From a checkpoint of a small sound classifier.
Model: 7.69M parameters, log mel input, activation geglu.
Rows from block 2 of a small sound classifier, named by matrix and row number. Rows with one number belong to one neuron. Each number is 128 + 24 x the weight over its row's rms, rounded and kept within 0 to 255. All counts start at 0.
After each neuron's rows are labels from the 100 clips, of 14976, where the neuron reaches its largest size: "strongest on" is what is common among them. Only what is clearly more common there than usual is listed. The data: strings of digits, spoken by a formant synthesiser in many voices.
# gate: MLP gate (model.blocks.2.mlp.gate.weight, 672x256), inputs 0-127
# fc1: MLP up (model.blocks.2.mlp.fc1.weight, 672x256), inputs 0-127
# fc2: MLP down (model.blocks.2.mlp.fc2.weight, 256x672, transposed), outputs 0-127

gate.391 [146  96 120 133 155 121 145 132 119 130 121 125 104 121 197 149  96 128 180 138 119  90  89 118 143 135 115 153 136 144 136  69 141  99 131 139 129 131 131 123  97  97 106 111 121 109 164 139 144 151  80 165 117 156 153 131 158 149 175  89 125 142 122 126 123 156 180 113 125 159 131  92 142  92 158 138 140  94 125 144 143 143 159 108 165 148  88 196 122 120 119 143 134 128 140  92 134 108 104 150 126  86 154 127 146 126 139 149 142 158  61 121 149  89 108  78 121 146 129 148 127  89 110 105 176 122 116 119]
fc1.391 [123 130 104 106 126 108  87 193 117 137 146 123  99 134 137 137 129 111 149 100 141 119 126 149 170 114 106 127 157 129 158  94  76 143 132 111 102  77 160 119 150 140 130 133 126 186 165 139 163 135 126 144 119 130 124 128 118 130 130  96 128 147 120 135 153 164 121 138 133 149 141 162 153 111 139 133  80 112  96 115 165 155 125 134 166 129 143 138 152 100 122 145 146 119 114 112 133 118  63 185 152 115 115  98 115 139 107 110 122 118  84 119 135 159 104 125 131 146 140 111 119 114  99  86 158 178 103 122]
fc2.391 [151 166 115  87  98 150 135 145  80 100 124 134 131 109 131 108 117 125  96 130 167 134 141 147 127  95 129 144 128  70 125 134 120 155 140  89 101 116  72 147 102 125 122  90 141 165 101 158 134 143 118 122 147 131 135 184  96 124  92 136 107 134 124 156 131  71 117 157 176 115 137 137 143 117 146 129 111 106 127  89 161 124 103 104 164  72 115 126 151 101 127 103 118 132  79 111 113 128 125 128 124  94 169  99 133  92 179 150 154 100 116 163 124 131 131 143 131 144 121 107  92 138 121 112 120 160 137 141]
strongest on: mains hum; whispered

gate.300 [135 187 154 148 126 110 127 142 159  98 102  94 193 162 109  97 126 113 119 153 158 117 126  96 162 103 174 150 114 123 130 124 137 105 139 123  93 122 132 110  89 147 116 133 102 177 164 140 136  89 134  93 109 162 146  84 126 141 120 165 189 101 152 158 140  85 138 100  83 139 156 160 105 160 140 128 120 116 107 127 130 102 176 154  98  83 130 139 167 136 106 109 139 167 142 170 154 141 144 121 112 136 133 124  93 144 145 163  88 148 184 145 101  99  72 113 110 177 120 134 116 117 126 143 115 101 132 139]
fc1.300 [147 150 152 138 106  92 137 134 141 105 120  91 155 173 126 107  94 122 147 127 160 155 115 121 162 119 152 115 113 126  97 159  84 127 147 118  91 110 102 140  67 192 108 111 130 145 149 125 164 102 119 122 112 187 103 129 104 128 133 145 159 119 119 165 144 111 133  85 121 126 144 162 103 118 136 141 125 115 104 169 134 127 137 177  90 100 121 131 138 120 122 133 111 155 134 121 159 136 132 110 113 157 165 127 110 132 158 176 111 152 142 157 132 101  93 141 105  85 141 133 117 105 117 151 139  67 112 113]
fc2.300 [123 111 114 145  93 157 144 118 155 142 151 165 125  93 123 156 124 130 101 119  75 171 162 108  91 119 138 105 130 135 142 100 121 168 111 141 113 174 133 174 125  73 126 113 146 103  84 140 122 121 135 148 130 123 131 145 133 103 151 100 126 147 147 123 124 113 151 121 147 125 105 157 127 133  84  96 115 141 142 129 121 129 101 132 138 130 123 139 120 113 131 124 185 151  73 138 137 123 119 151 114 106 108 155 163 130 118  97 131 111 112 130 146 169 155 125 121 110 149 119 112 140 147 113 170 103 119 101]
strongest on: number of digits: 5; voice: low voice; "four"

gate.363 [161 105 125 115 111 143 145 143 136 115 158 152 165 115 147 147 150 125 134 145 107 114 141 110 114 148 146 151  97  92 172 137 100 113 140 165 122 160 118 102  94 101 120 102 136 147 134 101 160 147 124 111 145 148 202 160 136 107 151 160 146 135 126 133 160 106 119 120 165 143 124 147 152 157 115 165 141 144 141 106 153 126 114 116 131 134 150  84 147 110 115 135 110 203 155 163  94 145  95 117 112 102  88 121 138 143 110 124 117 145 173  87 127 142 116 129 148  92 158 105 125 122 104 138 123 163  41 173]
fc1.363 [ 77 128 153 159 124 114 120 125 109 134  88 119 127 120 115  94 120  82 149 115 133  99 106 167 160 136 112 118 153  95 131 115 103 116 142 101 122 146 176 130  95 106 139 158 136  78 108 124 107 133 139 162 141  96  36  96 173 160 109 111 121  82 161 116 102 160 127 162 112 159 142 103 109 101 137  79  74 132 110 134 130 159  96 135 122 123 125 171 116 135 136 134 161  80 107 153 166 124 152 119 145 114 162 165 141 110 119 142 145 117  81 121 114 131 129 114 121 145  79 147 164 129 112 137 125 104 152 126]
fc2.363 [107  84 118 110 160 111 157 132 140 137 124 123 111 102 107 122 131 152 109 107 122 153 102 117  96  76 138 125 142 151 125 145 133 148 124 162 113 126  36 132 126  60  98  94 150 138 131 106 158 114 174 142 148 160 150 149 119  52 127 114 136 127 133 148 138 124 101 125 118 112 156 123 133 120 103 118 135 140 133 120 155 106 121 138 151 111 112 111 147 134 118 139 140 128 137  87  90  95 157 123 173 139 154 134 117 153 122 116 109 161 152 110  77 144 174 174  83 145 160 124 140 130 135 148 134 157 153 107]
strongest on: mains hum; voice: deep voice

gate.428 [100 129 129 111 122  87  66 146 139 171 120 122 124 160 133 141 127 138 163 134 150 126 117 117  95  97 116 110 115 120 132  91 114  58 140 134 117 105 147 125 104 125 115 125 118 124 127  96 136 125 102 158 161 140 140 128 117 155  98 141 159 179 130 112  98 178 130 170 134 133  74  94  79 144 109 126 130  96 146  87 135  92 132 151 122 138  87  84 126 154 142 149 126 147 107 171 144 135  99 112 139 122 128 111 118  99 142 158 102 140 129 144 111 147 126 144 135 158 152 121  92 118 157  98 101  90 103 103]
fc1.428 [151 158 128 126 134 138 169 147 133 101 124 102 130  95 125 120 151 119 105 105 130 121 119 146 175 133 133 134 140 129 121 143 115 155 121 110 128 155 113 118 163 130 119 146 161 123 142 136 156  93  97 120  83 117 123 123 152 144 144  98  94  94 145 125 122  92 111  80 127 117 170 145 105  99 156 154 115 147  95 160 167 175 147 121 125 122 140 155 151 153  90 111 120  87 149  97 121 114 135 123 160 135 151 120 165 122 121 142 154 122 108 133 155  99  90 129  87 133 114 124 193 134  93 125 149 144 135  99]
fc2.428 [ 67 144 104 133 152 129  81 141 162 119  82 115 109 120 137 143 134 131 138  86 133 160 151 144  95 129  99 138 137  97  84 116 148 102 142 140 112  58 159 100  92 142  85 137 156 108 109 127 148 109 136 133 138 145 165  89 116 152 133 119 150 116 143 141 159 127 107 104 103 123 124  91  91 157 159 135 131 105 134  89 114  74 108 129 149 129 129 128 123 105 147 133  79 159 157 149 157  96 153 156 105 100 109 125 107 113 107 170  98 100 116 126 129 131 126 111 140 141 115  99  83 114  91 104 128 119  66 146]
strongest on: reverberation; "six"; voice: child-like voice; first digit: six

gate.241 [115  88 124 105 143  87 172 129  97 141 142 116 160 169  56 123 175 121 143 118 163 141 147 133 119 115  91 140 136 135 128 126 135 118 135 118 121 154  87 114 130  76 148 143 131 148 136 117 133 187 161 152 157  98 115 140 134 153 190 152 104 112 113 116 122 116 138 163 173 138 133  85  99 133 165 139 125 149 107 148 145 120 117 154 153 110 148 107 108 150 125 140 131 115 150 146  92 126 108 197  98 155 109 129 125 137 169 136 144 130 163 123 121 130 139 127 132 131 125 144 175 176 129  87 154 112 106 138]
fc1.241 [112 162 129 168 107 128  66 156 108 125 101 101 114 117 184 168  91 143 128 118  86 104 117 123 133 131 169 139  90 135 117 158 113 111 111 132 143 154 181 161 148 170 100 126 169 105 131  93 103  47 149  92  95 169 171  99 134 115  87 131  99 150 135 137 147 107 117 130 110  97 126 149  95 109 111 138 147 106 102 100 132 155 146 121 104 105 139 126 144 158 152 102 143 128 126 144 151 112 151 104 134 112 108 141 100 161  84 140 168 120  89 117 161 129 175 152 137 105 105 126 116 129 150 142  97 107 121 129]
fc2.241 [120  94 114 130 123  96 111 131  85  96 110 148 103 139 146 142 134 124  79  71  84  84 102  96 176 135 108 141 164 127  97 153 124 100 119 136  95 125 108 113 161 129 119 113 178 132  91 132 122 111 139 108  61 132 124  79 113 120  98 125 152 120 133 137 178 108 151 118 110 141  85 166 111  81 112 148 133 164 113 129 104  97  89 118 122 105 115 113  96 143 148  98 133 115 138 132 119 102 136 163 153 120 113 159  84 135 132 155 131 143 101 132 119 128 170 137 144 111 113 158 134 154  77 140  92 173 120 160]
strongest on: mains hum

gate.643 [ 88 111 104 154  95 124  76 135 100 161 145 174 134 176 136 160 103 134 166 130  95 117 140 144  98 164 125 123 158 155 119 122 127 140 151 138 133  89 121  99 100 111 118 118 106 131 133 114 138 124 107  77 131  80 139 158 109 147 154  91 190 126 125 148 142 170 114 152 139  81 106 148  94 150 113 134 137 129 141 128 127 130 122 131 143  89 121 157 134  97 121 127 139  63 167 145 145 100 141 153 118 124 118 116 159 141 123 102 148 107 112  90 124 125 101 106  85  93 134 123 153 134 120  84 135 123  59 129]
fc1.643 [ 76 153  92 145  96  75 104 142 133 162  97 125 149 174 118 133 110 162 167 117 134 150 173 144 144 157 129 138 157 165 124 145  72 140 114 139 143 131 138 152 124 126 110 118 150 162 126 157 108 101 153 144 120  88 144 130 129 152 161 171 160 137 113 146 113 152 122 128 130  93 169 130  94 157  90 134 113  84 188 118 124  99 120 129  98  79 114 126 148 132  95 109 127 110 166 127 127  93 129 129 106 127 129 123 109 137 143 136 139 135 119 139 123 118 161  99 117 137 125 102 181 141 168 126 118 135 102 131]
fc2.643 [112 148 129 163 122  95 152 147 129 129 159 133 134 145  97  96 173 134 148 110 175 132 146 166 143 126  93 154 121 146  96 139  93 121 140 102 137 169 149 152  93 128 124 116 133 142 152 132 140 127 123 113 145 127 146  69 121  88  92 128 128 119 126 142 116 151 105 128 106 102 122 145 121 170 105 105 139 155 129 145 118 142 121 135 192 136 152  66 144 152 141 118 123 111 153 129 105 132 160 130 183 153 114 133 155  79 151 136 113 133 153 119 154 109 146 118 110 126 106 100 125 132 115 122 144 151 148 157]
strongest on: "zero"; voice: high voice; number of digits: 5; first digit: zero

gate.38 [177 108 116 110 145 117 127 153 129 146 132 132 150 105 121 101  94  87 154 138 172 104 126 147 178 100 145 103 113 119 114  98 122 134 116 125 124 176 150 172 133  82 153 148 130 138 130  90 156 143 138 108 155  85  92 131 149  96 148 107  95 167 112 133 119 132 126 137  98 168 111 125 127 145 138 102 125 110 111 160 125 105 106 150 168 148 116 166  96 136 121 104 150 163 149 108 160 185  81 127 125 123 124 129  85 135 136 120 111 120 119  91 104 116 114  97 160 115 145 132 116 130 132 118 114 174 121 121]
fc1.38 [163 134 126 118 121 135  93 169 128 135 108 136 137  89 145 122 123  95 164 138 138 160 103  98  94 138 116 130 111 138 108  56 120 181 124 125 162 162 152 157 113 109 156 136 139 120 109  89 125 135  90 122 158 117 117 155 115  97 159 120 114 132 133 120 143 194 135 127 117 118 119 128 153 117 142 146 153 106 121 174 143 122 127 148 162 118 148 170 114  90 115 115 153 150 146 117 159 163  89  76 120 134  87 154 116 134 134 105 131  82 158 122 135 134 109 104 191 151 130  82 116 123 113  91 120 185 138 148]
fc2.38 [133 125 159  88 107 108 153 126  86  89 114  98 106 167 146 135 138 136 152 108 164 136 166 117 128 148 123 158 138 128  99 142 128 138 165 125 134  97 142 118 118 145 113 120 108 127 115 139 185 143 115 118 136 104 156 159 148 123  86 127 164 154 145 168 114 128 142 108 155  58 120 151  72 140 109 127 168 100 117 134 134 156 122 147 128 123  88 127 146 105  72 134 110 129 138 123 130 136 127 152 153 122 140  94 127  92 115 131 138 148 142 131 151 176 125 162 105 140 112 108  90 117 108 111 100 134 173 134]
strongest on: mains hum

gate.655 [105 112 183 144  85 152 113 163 114 158 103 105  76 109 102 148 122 109 132 145 122 136 137 145 157 107 147 109 160  89 145 158 151 157 142  84  94 142 167 140 117 102 142 116 152  87 129 110  92 139 176 166  99  83 154 125 130 144  84 145 175 123 132 144  76 174 163 155 142 145 111 120 113  95 129 151 117 174  77 137 117 127 159 133 122 180 137 131 122 131 180 122  97 131 126 116  92 131 126 109 167 116 166 126 158 128 137 129 107 124 103  98 147 148 129 162 150 128 129 124 103 100 166 134 141 121 137 144]
fc1.655 [111 124 103 120 148 129 194  93 145 102 129 112 139 145 136 137 129 133 134 140 120 125 121 107 151  87 125 133 139 125 120 113 100  79  93 149 177 130  57 125  97 155 132 145  99 146 132 130 146 174 126 119 139 145 124 110 131 118 153 126 127  89  98 135 160  89 136  85 136 126 145 161 155 129 150 172 129  76  98 103 143 124 118 115 113  99 105 122 119 127 102 109 110 123 139 122 157  94 117 141  80 141 142 126  80 136  91 162 107 127 147 128 130 125  90 123 111  93 147 160 148 146  95 147 106 146 128 146]
fc2.655 [ 84 125 168 144 132 129 133 149  88 152 111 142 120 160 131 144 121  81 124 120 104 133 159 107 136 113 101 142 161  95 100 165 140 130 119 129  77 117 189 117 110 147  85 128 117  85  92 134 139 179 143 134 144 132 133 101 140 143 182 125 190 107 123 126 111 152 123 120 133 167 137 120 123 108 124 157 151 139 165 104 115  98 142 105 103 126  99 136 167 151 200 124  84 114 130 107 115 166 153 104 147 102 164 122 120 128 116 144 138 129 132  86 107 161 130 137  98 137 115 141  91 119 161 138 139 157 104 141]
strongest on: reverberation; voice: low voice; first digit: six

gate.61 [147  91 147 111 118 149 123 178 101 137 133 122 121 112 154 140 131 180 139 145 147 132 123  96 163 142 139 126 101 135 110 205 194 152 134 143 120 151 138 147 126 121 116 146 163 110 155 124 127 101 130 115 154 106  89 183 139 105 128 124 157 113 119 157 130 121 109 117 105 152 145  97 147 122 151 123 208 145 115 121 126 102 178 146  98 163 155 104 151 141 146  94 169 106 139 135 124 103  93 124 135 106 141 131 100 135 105 119 109  93 117 120 121 128 113 113 124 134 113 115 139 159 149 130  80 163 115 136]
fc1.61 [133 121 106 118 115 123 118 115 150 118 104 123 120 141  96 161 113  55 117 131 126 173 152 155  73 160 132 161 164 121 142  98 113 106  72 119 121  97 131 117 105  86 128 123 118 167 117 129 126 179 167  96 127  69 132 177 161 103 117 110 100 136 161 133 107 126 142 109 134 128 119 144 122 124 111 101  99 128 182 155 104 129 114 110 163 111  75 109 124 107 116 146 124 184 123 106  99 119 132 171 112 183 135 140 164 139 120 109 142 152 159 122 106 146 179 129 134  85 192 121 114 136 126 122 162 130 156 116]
fc2.61 [136 147 131 108 147  93 112 125 151 174 112 116 135 153  68 129 129 117 143 135  99  99 111 136 113 117 158 146 183 130 135 139 133 123 150 131 102 104 111  58  97  91 115 117 157  98  82 137 124 129 123 120 113  87 125 184 152 111 106 122 123 117 134 142 136 146 108 154 107 156 147 153 160 121 150 142 158 140 115 129  85 128 152  95 155 143 138 154 114 161 130 110 149 171 143 140 119 113 100 142 127 151 101 161 176 152 149  78 119 137 139 137 116 148 126 133  86 134 102 109 129 161 114 117 140 117 186 103]
strongest on: reverberation; voice: low voice; "one"; last digit: one

gate.173 [137 163  72 141 143  95 136 133 137 157 123 100 117 163 132 124 124 123  88  96 106 123 143 134  98 122 106 160 113 175 123  94 180 143 162 142 121 149 120 117 104 133 114 106 125 118 123 166 129 126 162  74 128 140 135 158  91  71 165 118 178 114 137 116 157 165 106 193 151 162 108 125 181 130 109 135 135 158 156 134 149  64  97  95 126 111 124 116 151 127 146 124 172 103 148 165 164 148 156 108 140 144 127 135 105 146 107 139 144 112 105  94 135 128 127 140  87 145 109 129 105 150 130 116 107 134 143 137]
fc1.173 [131 159  63 149 152 106 135 136 127 158 142 105 129 134 123 126 129 144  82  97 105 126 131 136  92 115 117 157 113 178 137  97 182 142 163 125 118 146 114 112 113 135 110 110 131 132 123 151 117 123 153  77 128 136 110 162  67  67 134 104 189 116 147 116 145 159 114 166 149 165 103 138 175  97 114 123 127 143 149 152 141  81 103 103 134 141 144 113 150 123 146  74 160 107 136 147 149 166 158 108 138 147 119 135 110 139 118 153 150 107  89  96 136 125 133 151  89 148 110 122 111 153 157 100 117 123 143 154]
fc2.173 [125 125 156 182 138 169  89 153 131 126  87 133 146 101 158  98 141 154 135  90 131  97 108  85 167 128 142 153 146  76 111 118  98 162 146  73 127 105 195 141 131 115 109  83 123 123 124 143 139  92 125 108 134 116 142 128 136 114 106 111 126 138 108 132 155 132 107 118 116 108 129 127 107 150 152 137 123 145 131 112  97 105  93 144 150 159  97 102 115  81 132 116 124 158 109 118 143 111 112 110 114 132 116 107 170 128 104 120 108 136 130 113 178 124 139 127 118 159 142 108 109 103 104 173 113 125 150 106]
strongest on: "zero"; number of digits: 5; first digit: zero; last digit: zero

gate.247 [106 140 152 158  95 126 112 140 132 141 146  99 106 127 117 153  79 136 159 124 112  92  84 177 146 130 145  96 134 122 128  89 146 125 179 118 130 133 132  91 138 130 163 109 123 191 132 149 139 133 111 136 129 155  93 116  77 170 142 138 130 135 132 126 100 149  98 148 156  79 107 117 137 102 123 105 133 167 136 138 149 120 127 120  92 164 113 127  65 116 119 144 125 120 140 136 146 146 159  95 113 127 129 116 113 142  35  94  84 100 151  96 126 175 170 119 142 135 109 166 147 117 148 145 127  93 125 131]
fc1.247 [154 142 113 125 151 145 131 107 137 149 108 151 151 145 145  99 172 105  72 127 130 141 156  84 105 170 102 126 117 120 121 176 114 131  87 118 134 133 124 146 140 125  90 147 126 106 149 119 128  80 146  91  90 132 158 144 168  94 101 114 161 150 126 113 173 100 125 118 104 146 103 143  98 137 151 135 120 130 122 131 129 141 143 142 139  94 152 134 161 137 107 109 131  96 127 141  83  91 125 107 125  91 137 162 113 138 217 133 142 132 114 103 145  99 107 112 131 111 155 120 146 122 113 101 139 125 117 126]
fc2.247 [115 105 127 145 123  94 155 130 141 157 142 104 134 109 118 139  91 123 126 112 124 163 118  73 171 178 131 115 153 138 108 109 123 159 105 129 145 156 133 108 150 149  93 125 113 152 110 120 135 123 149  96 130 144 108 139 144 140 134 102 167 115 163 123 109 128 142 152 162 122 112 141 134 113 161 104 140 144 140 127 109 154 139 158 201 134  71 158 112  97 104 101 152 159  67 155  99 127 160  92 116 129 129 149 124 119  74 124 131  97 112 137 116 150 114 138 113 145 175 120 131 144 117 100 130  85 127 123]
strongest on: reverberation; mains hum; last digit: five

gate.217 [ 96 132 133 125 129 179 140 136 101  91 103 115 147 115 167 119 164 189 150 110 110 137 144 105 169 118 159 134 161 145 142  49 141  94  92 127 110  72 127  91 163 107 151 147 139 140 125 125 108 122  94 133 167 118 153 124 133 122 152  90 112 138 128 140 123 139 170 164 120 122 126 162 120 100 118 160 117 162 131 125 118 128 158 136 140 118 126 135  94 129 130 168 114  94 167 132 166 126 146 106 108 108 138  89 117 103 195 117 107 125 156 114 160 163 113  95 145 125 117 107 132 129 109 114 142 160 120 133]
fc1.217 [110 143 120 138  96 160  95 140 122 122 148 123 135 104 135 109 152 147 152 157 106 164 134  94 144 143 151 137 160 158 145  99 130 129 127 116  92 150  90 141 155 111 162 146 141  61 148 139 135 125 150 124 122 169 100 153 134 104 134 116 126 143 147 157 113 108 149 129 108 126 136 169 123 141 133 148  92 170 131 107 101  97 150 118  78 118 123 118  94 114 114 181 154 131 150 121 163 105 161 123 107 124 108 116 163 127 184 105 123 144 147 118 103 127 127 167 114  82 148 122 117 142  98 126  85 148 142 123]
fc2.217 [127  94 129  88 127 130 120 105 103 124 194 110 147 101 148 147 120 145  90 117 119 114 118 116 107 105 135 152 147 128 133 161  83  97 105 150 112 137 184 174 170 103 102 123 106 101 161 122 149 158 119 151 134 132 133 107 141 123  99 115 132 144 113 109 120 160 104 147 139 105 107 139 154 137  82  92 154 106 149 109 154 136  98 133 171 112 167 155 132 139 117 173 150 164 125 185 121  91 137  97 127 112 128 106  82 111 164 113 108 121 150 139 132 162 177  67 111  74 129 136 161  98 136  94 121 112 133 145]
strongest on: "zero"; mains hum; "two"; last digit: zero

gate.572 [133 163  99 112 133 106 103 146 154 116 114 108 141 153 108  93  85 127 107 161 102 145 116 124  56 138 134 155 159 152 129 174 150 123 181 106 140 130  97 126 157 101 130 141 145 136 135 151 124 118 169 128 111 160 115 122 118 169 123 153 110  57 109 146 142 123 137 123 137 113 161 106 113 130 152 106 136 145 139 118 132  84 151 153 122 112 109 103 122 129 118 155  87 134 140 126 150 123 123 140 208 148  97 101 125 155 129 127  90 101 122 108 133 131 132  99 134 110 112 138 179 123 124 138 140 112 126 117]
fc1.572 [141 137 140 129 128 113 132 140 133 130 130 121 182 130 104  97  85 138 134 163 121 122 133 123 160 135  85 131 140 160 129 127 140 102 183 138 141 101 139 145 154 106 133 166 103 103 139 124 129 114 205 143 174 182 151 122 121 132 126 125 140  49  76 157  98 128 166 133 139  81 166 100 100 144 147  82 105 135 176 126 108 143 130 159 120 121 109 135 148 120 142 125 107 140  99 148 116  76  84 149 143 118 118  84 114 126 132 126 100  84 112 126 121 132 111 110 102 131 137 155 124 101 145 141  95 112 159 113]
fc2.572 [124 104 160 109 105 104  99 130 130 122 139 145 100  79 132 129 153 130  89 128 138  88 163 154 163 132 103 106 124 111 164 123 139 136  92  98 171 128 110 152 134 111 174 114 151 125 104 139 135 102 110 144 122 136 179  96 101  88 126 129 107 128 147 141 137 136 143 153 159 139 108 141 104 156 123 143 159 105 132 143 137 134  94 138 117 122 145 123 120 107 109 108 128 123 143 133 142 180 108 104  76 111 154 103 100 172 159 102 141 142 143 107 114 137 119 142 111 126 179  91 135 132 117  91 113 133 132 135]
strongest on: number of digits: 5; clipping

gate.404 [117 115 109 110 146  98  95  99 156  94 113 117 146 116 157 139 100 160 139 125 118  86 143 151 111  94  82  83 104 128 175 131 176 157 119 156 133 111  68 110 117  97 120  76 183 126 173 137  99 138 127 110 108 128 141  93 126 120 146 117 118  85 123 131 115 142 128 100 135 105 155  93 162 162 137 141 138 105 133 141  99 139 136 121 165 142 134 101 118 132 129 157 141 146 116  97 123 136 160 129 139 110 134  93 126  93  73 110 144 121 131 184 136 101 167 154 131 122  88 104 122 124  85 180 124 110 116 105]
fc1.404 [110 169 133 126 117 117 153 149 147 121 166 154 103 143 106 152  89 152 115 135 135 157 140 128 165 127 130 140  88 142 153 176 132 145 146  99 100 155 141 164  99 202 129 129 162 134 154 124 128  93 135 141 149  90 152 114 126 129 165  96 118  80 122  95 121 156 134 122 143  84 158 114 159 132 143 117 147 156 105 136 114 170 152 164 138 151  73 157 122 120 105 139 128 127 180 128 140 128 129 183 107 115 125 125 131 153 162  91 135 114  73 108 116  95  73 123 118 158 147 128 114 146 111 155 152 175 116 150]
fc2.404 [185 123 135 178 151 121 134 145 135 125  94  72 112 122 111 133 144 139 128  94  79 122 141 135 118  94 123 158 119 153 104 140 104 133 107 108 155 123  90 143 131 117 120 128 126  93  83 121 137 120 118 129  78 115 134 137 135  86 152 135  90 123  75 162 109 153 141 142 102 108 124 127 125 149 119 138 138 116  86 128 139  99 129 143 162 117  93 119 104 138  92 112 119 163 169 105 156  94 133 133 113  71 123 129  95  88  97 123 137 113 113 135 137 131 109 111 142 108 129  97 143 122 125 141 155 129  99 116]
strongest on: reverberation; thin (high-pass)

gate.609 [188 102 135 128  86 125 124 125 104 131 114 124  92 155 158 111 122 133 154 134  91 108 141 124  90 117 169  97 148 143 147 106 139 130  73 167 131 112 153 171 126 134 123 130 109 118 120 140 170 116 185 100 120 153  70 136 104  77 139 149  93 108 149 138 111 144 111 159 106 105 143 137  72  85  97 170 171 146  84 134 117  47 129 139 103 148 143 134 159 156 134 128 118 113 136 115 150 144 137  95 101 116 102  94 108 173 128 134 115 124 142 172 124  86 164 135  76 157  98  98 148  93 124 195 116 144 102 108]
fc1.609 [165 120 162 156 130  86 124 168  85 111 144 147  95 116 125 110 128 134 135 128  86 121 134 171 116 118 170  94 137 144 153 124 176 106  91 144 113 120 147 126 128  95 150 128 145  80 124 128 176 127 181 109 131 173  88  93 127 113 151 172  98 129 112 118 118 140 111 147 114  94 135 114  59 133 121 168 162 151 107 156 114 102 132 155  96 153 162 102 134 158 121 146 164  78 139 100 131 140 119  98 118 125 118  82 120 171 178 148 124 151 113 140 134  74 136 113 100 129 112 114 147 116 116 148  95 149  93 116]
fc2.609 [153 147 134 119  98 159 120 123 132 153 105 113 132  82 166 145 173 140 116 106 117 122 140 108  94  76  76 135 122 155 130 169 127 138 126 104 156 130 111 149  40  98 160 124 101 122 118 100 122 129 107 133 136 151 123 106 147 145  78 123 162 152 130 161 105  83 162 130 130 106 145 130 135 125 122 168 148 153 126 152 132 141  94 136 105 110 138  95 152 155 124 121 123 133 138 127 141 109  88 124 137 134 128 120 158  84 119 104 152 133 126 126 144 100 155 131 138 157 162 109 136  93 123 154 147 140 174 109]
strongest on: reverberation; mains hum; last digit: three

gate.448 [ 79 120 119 126 174 136 154 160 111 108 110 158 174  96 130 142 126  99 137 103 139 143 133 142 172  97 103 123  57 118 151 102  89  81 108 126 118 155 121 169 116 171 126 124  81 121 138 104 120 176 143 134 130 120 184 106 128 123 124 125 147 159 123 156 163  99 142 106  90 126 149  95  93 149 125 113  91 149 148 139 163 115  91 117 139 158 118 117 164 156 153 129 129 111  89 126 123 147 107 141 102 117 177 169  96 145 125 120  92 139 117 165 142 140 146 159 156 104  88 157 139 103 113 168 103 140 138 142]
fc1.448 [ 82 113 115 135 162 142 142 152 129  94 131 166 156 109 123 126 115 117 118 107 118 146 126 139 142 113 120 106  46  93 137 115 102  94 156 127  94 145 119 144 136 168 130 121 106 124 125  95 101 165 134 127 125 167 189 102  99 130 139 120 130 159 107 149 154 107 150 126  93 117 171 117  75 159 133 124  92 161 156 155 161 118  82 107 121 145 108 115 149 132 129 126 135 105  95 128 101 136 117 145  79 117 188 151  85 130 126 135 118 160 119 164 125 141 116 150 168 146  82 166 115  92 133 191 100 130 163 144]
fc2.448 [104 109 144 134 110 133 121 149 128 162 150 106 147 125 136 103 112  82 138 103 161  96  92 106 100 110 175 131 154 142 124 107 129  98 210 145  96 133 125  90 101 108 130 104 131 125 118 177 142 100 120 164 126 148 115 163  91 112  74 122 152 135 138 103 124 132 142 160  96 118 112 156 155 130 116 150 171  76  70 107 127 129 116 156 128  58 135 165 119 112 103 126 170 138 103 167 131  78 105  94 126 105 117 127 128 133 147 143 128 170 100  93 119 134 138 100 139 149 173 122 111 122 141 119 125 114  77 128]
strongest on: "zero"; voice: deep voice; reverberation; last digit: zero

gate.380 [134  89 136 150 167 118 149 153 135 125 117 138 144 127 142  98 126 107 132 134 134 111 164 130 159 148 134 142 109 138 129 157 126 155 153 117 134 119 176 135 164 154 123 101 130  79  92 138 115 144 145 155 117 155 123 138 103 152 137 100 127 144 186 141 156 131 124  67 114 106 101  84 121 136 118 109 129 132 138 140 150 103 163 134 143 115 166 134 117 136 129  88 142 117 178 163 106  99 136 156 127 130 178 125 154 127 130 132  95  68 111 168 107 121 130  67 112 125 136 156 118 143 126 100 132 137 103 106]
fc1.380 [120 159 152 115 131 133 142 125 119 169 117 138 150 142 127 111 117 147 116 133 135 144 135 145 133 115 165 110 110 141 116 142 143 121 101 109 134 119  83 115  91 133 106 129 142 129 134 113 113 107 146 121 154 150 113 120 185 112 126 143 110 102 123 146  86  79  83 121  81 158 138 168 156 145 140  79 116 120  89 120 112  83 121 132 105 129 123 120 145 146 142 143 109 139 103 144 160 149 146 122 121  84  60 142 147 137 125 121 140 165 126 122 149 127 135 120 139 122 147 154  95 154 135 123 108 145  79 102]
fc2.380 [117 166  98 145 118 190 134 127 135 100 122 130 107 179 154 110 123 152 127 108 106  97 110 154 154 124  81 166 121 115 127 139  92 107  85 121 146 122 108 150 125  90 121 152 121  98 152 166 108 144  88 106 104 129 133 153  87 116 159 131 121 128 167 155 174 112 100 106 137 132 134  94  99 137 105 139 144 119 150 137 166  81 122 148 121  79 146 143 102 168 101 104 134 148 122 111 127 115 156 115 160 144 119 134  85 109 116 106 143 110  90 154 132 123 113  90 111 127 119 137 149 155 137 145 187 132 140 135]
strongest on: number of digits: 5; "zero"; "five"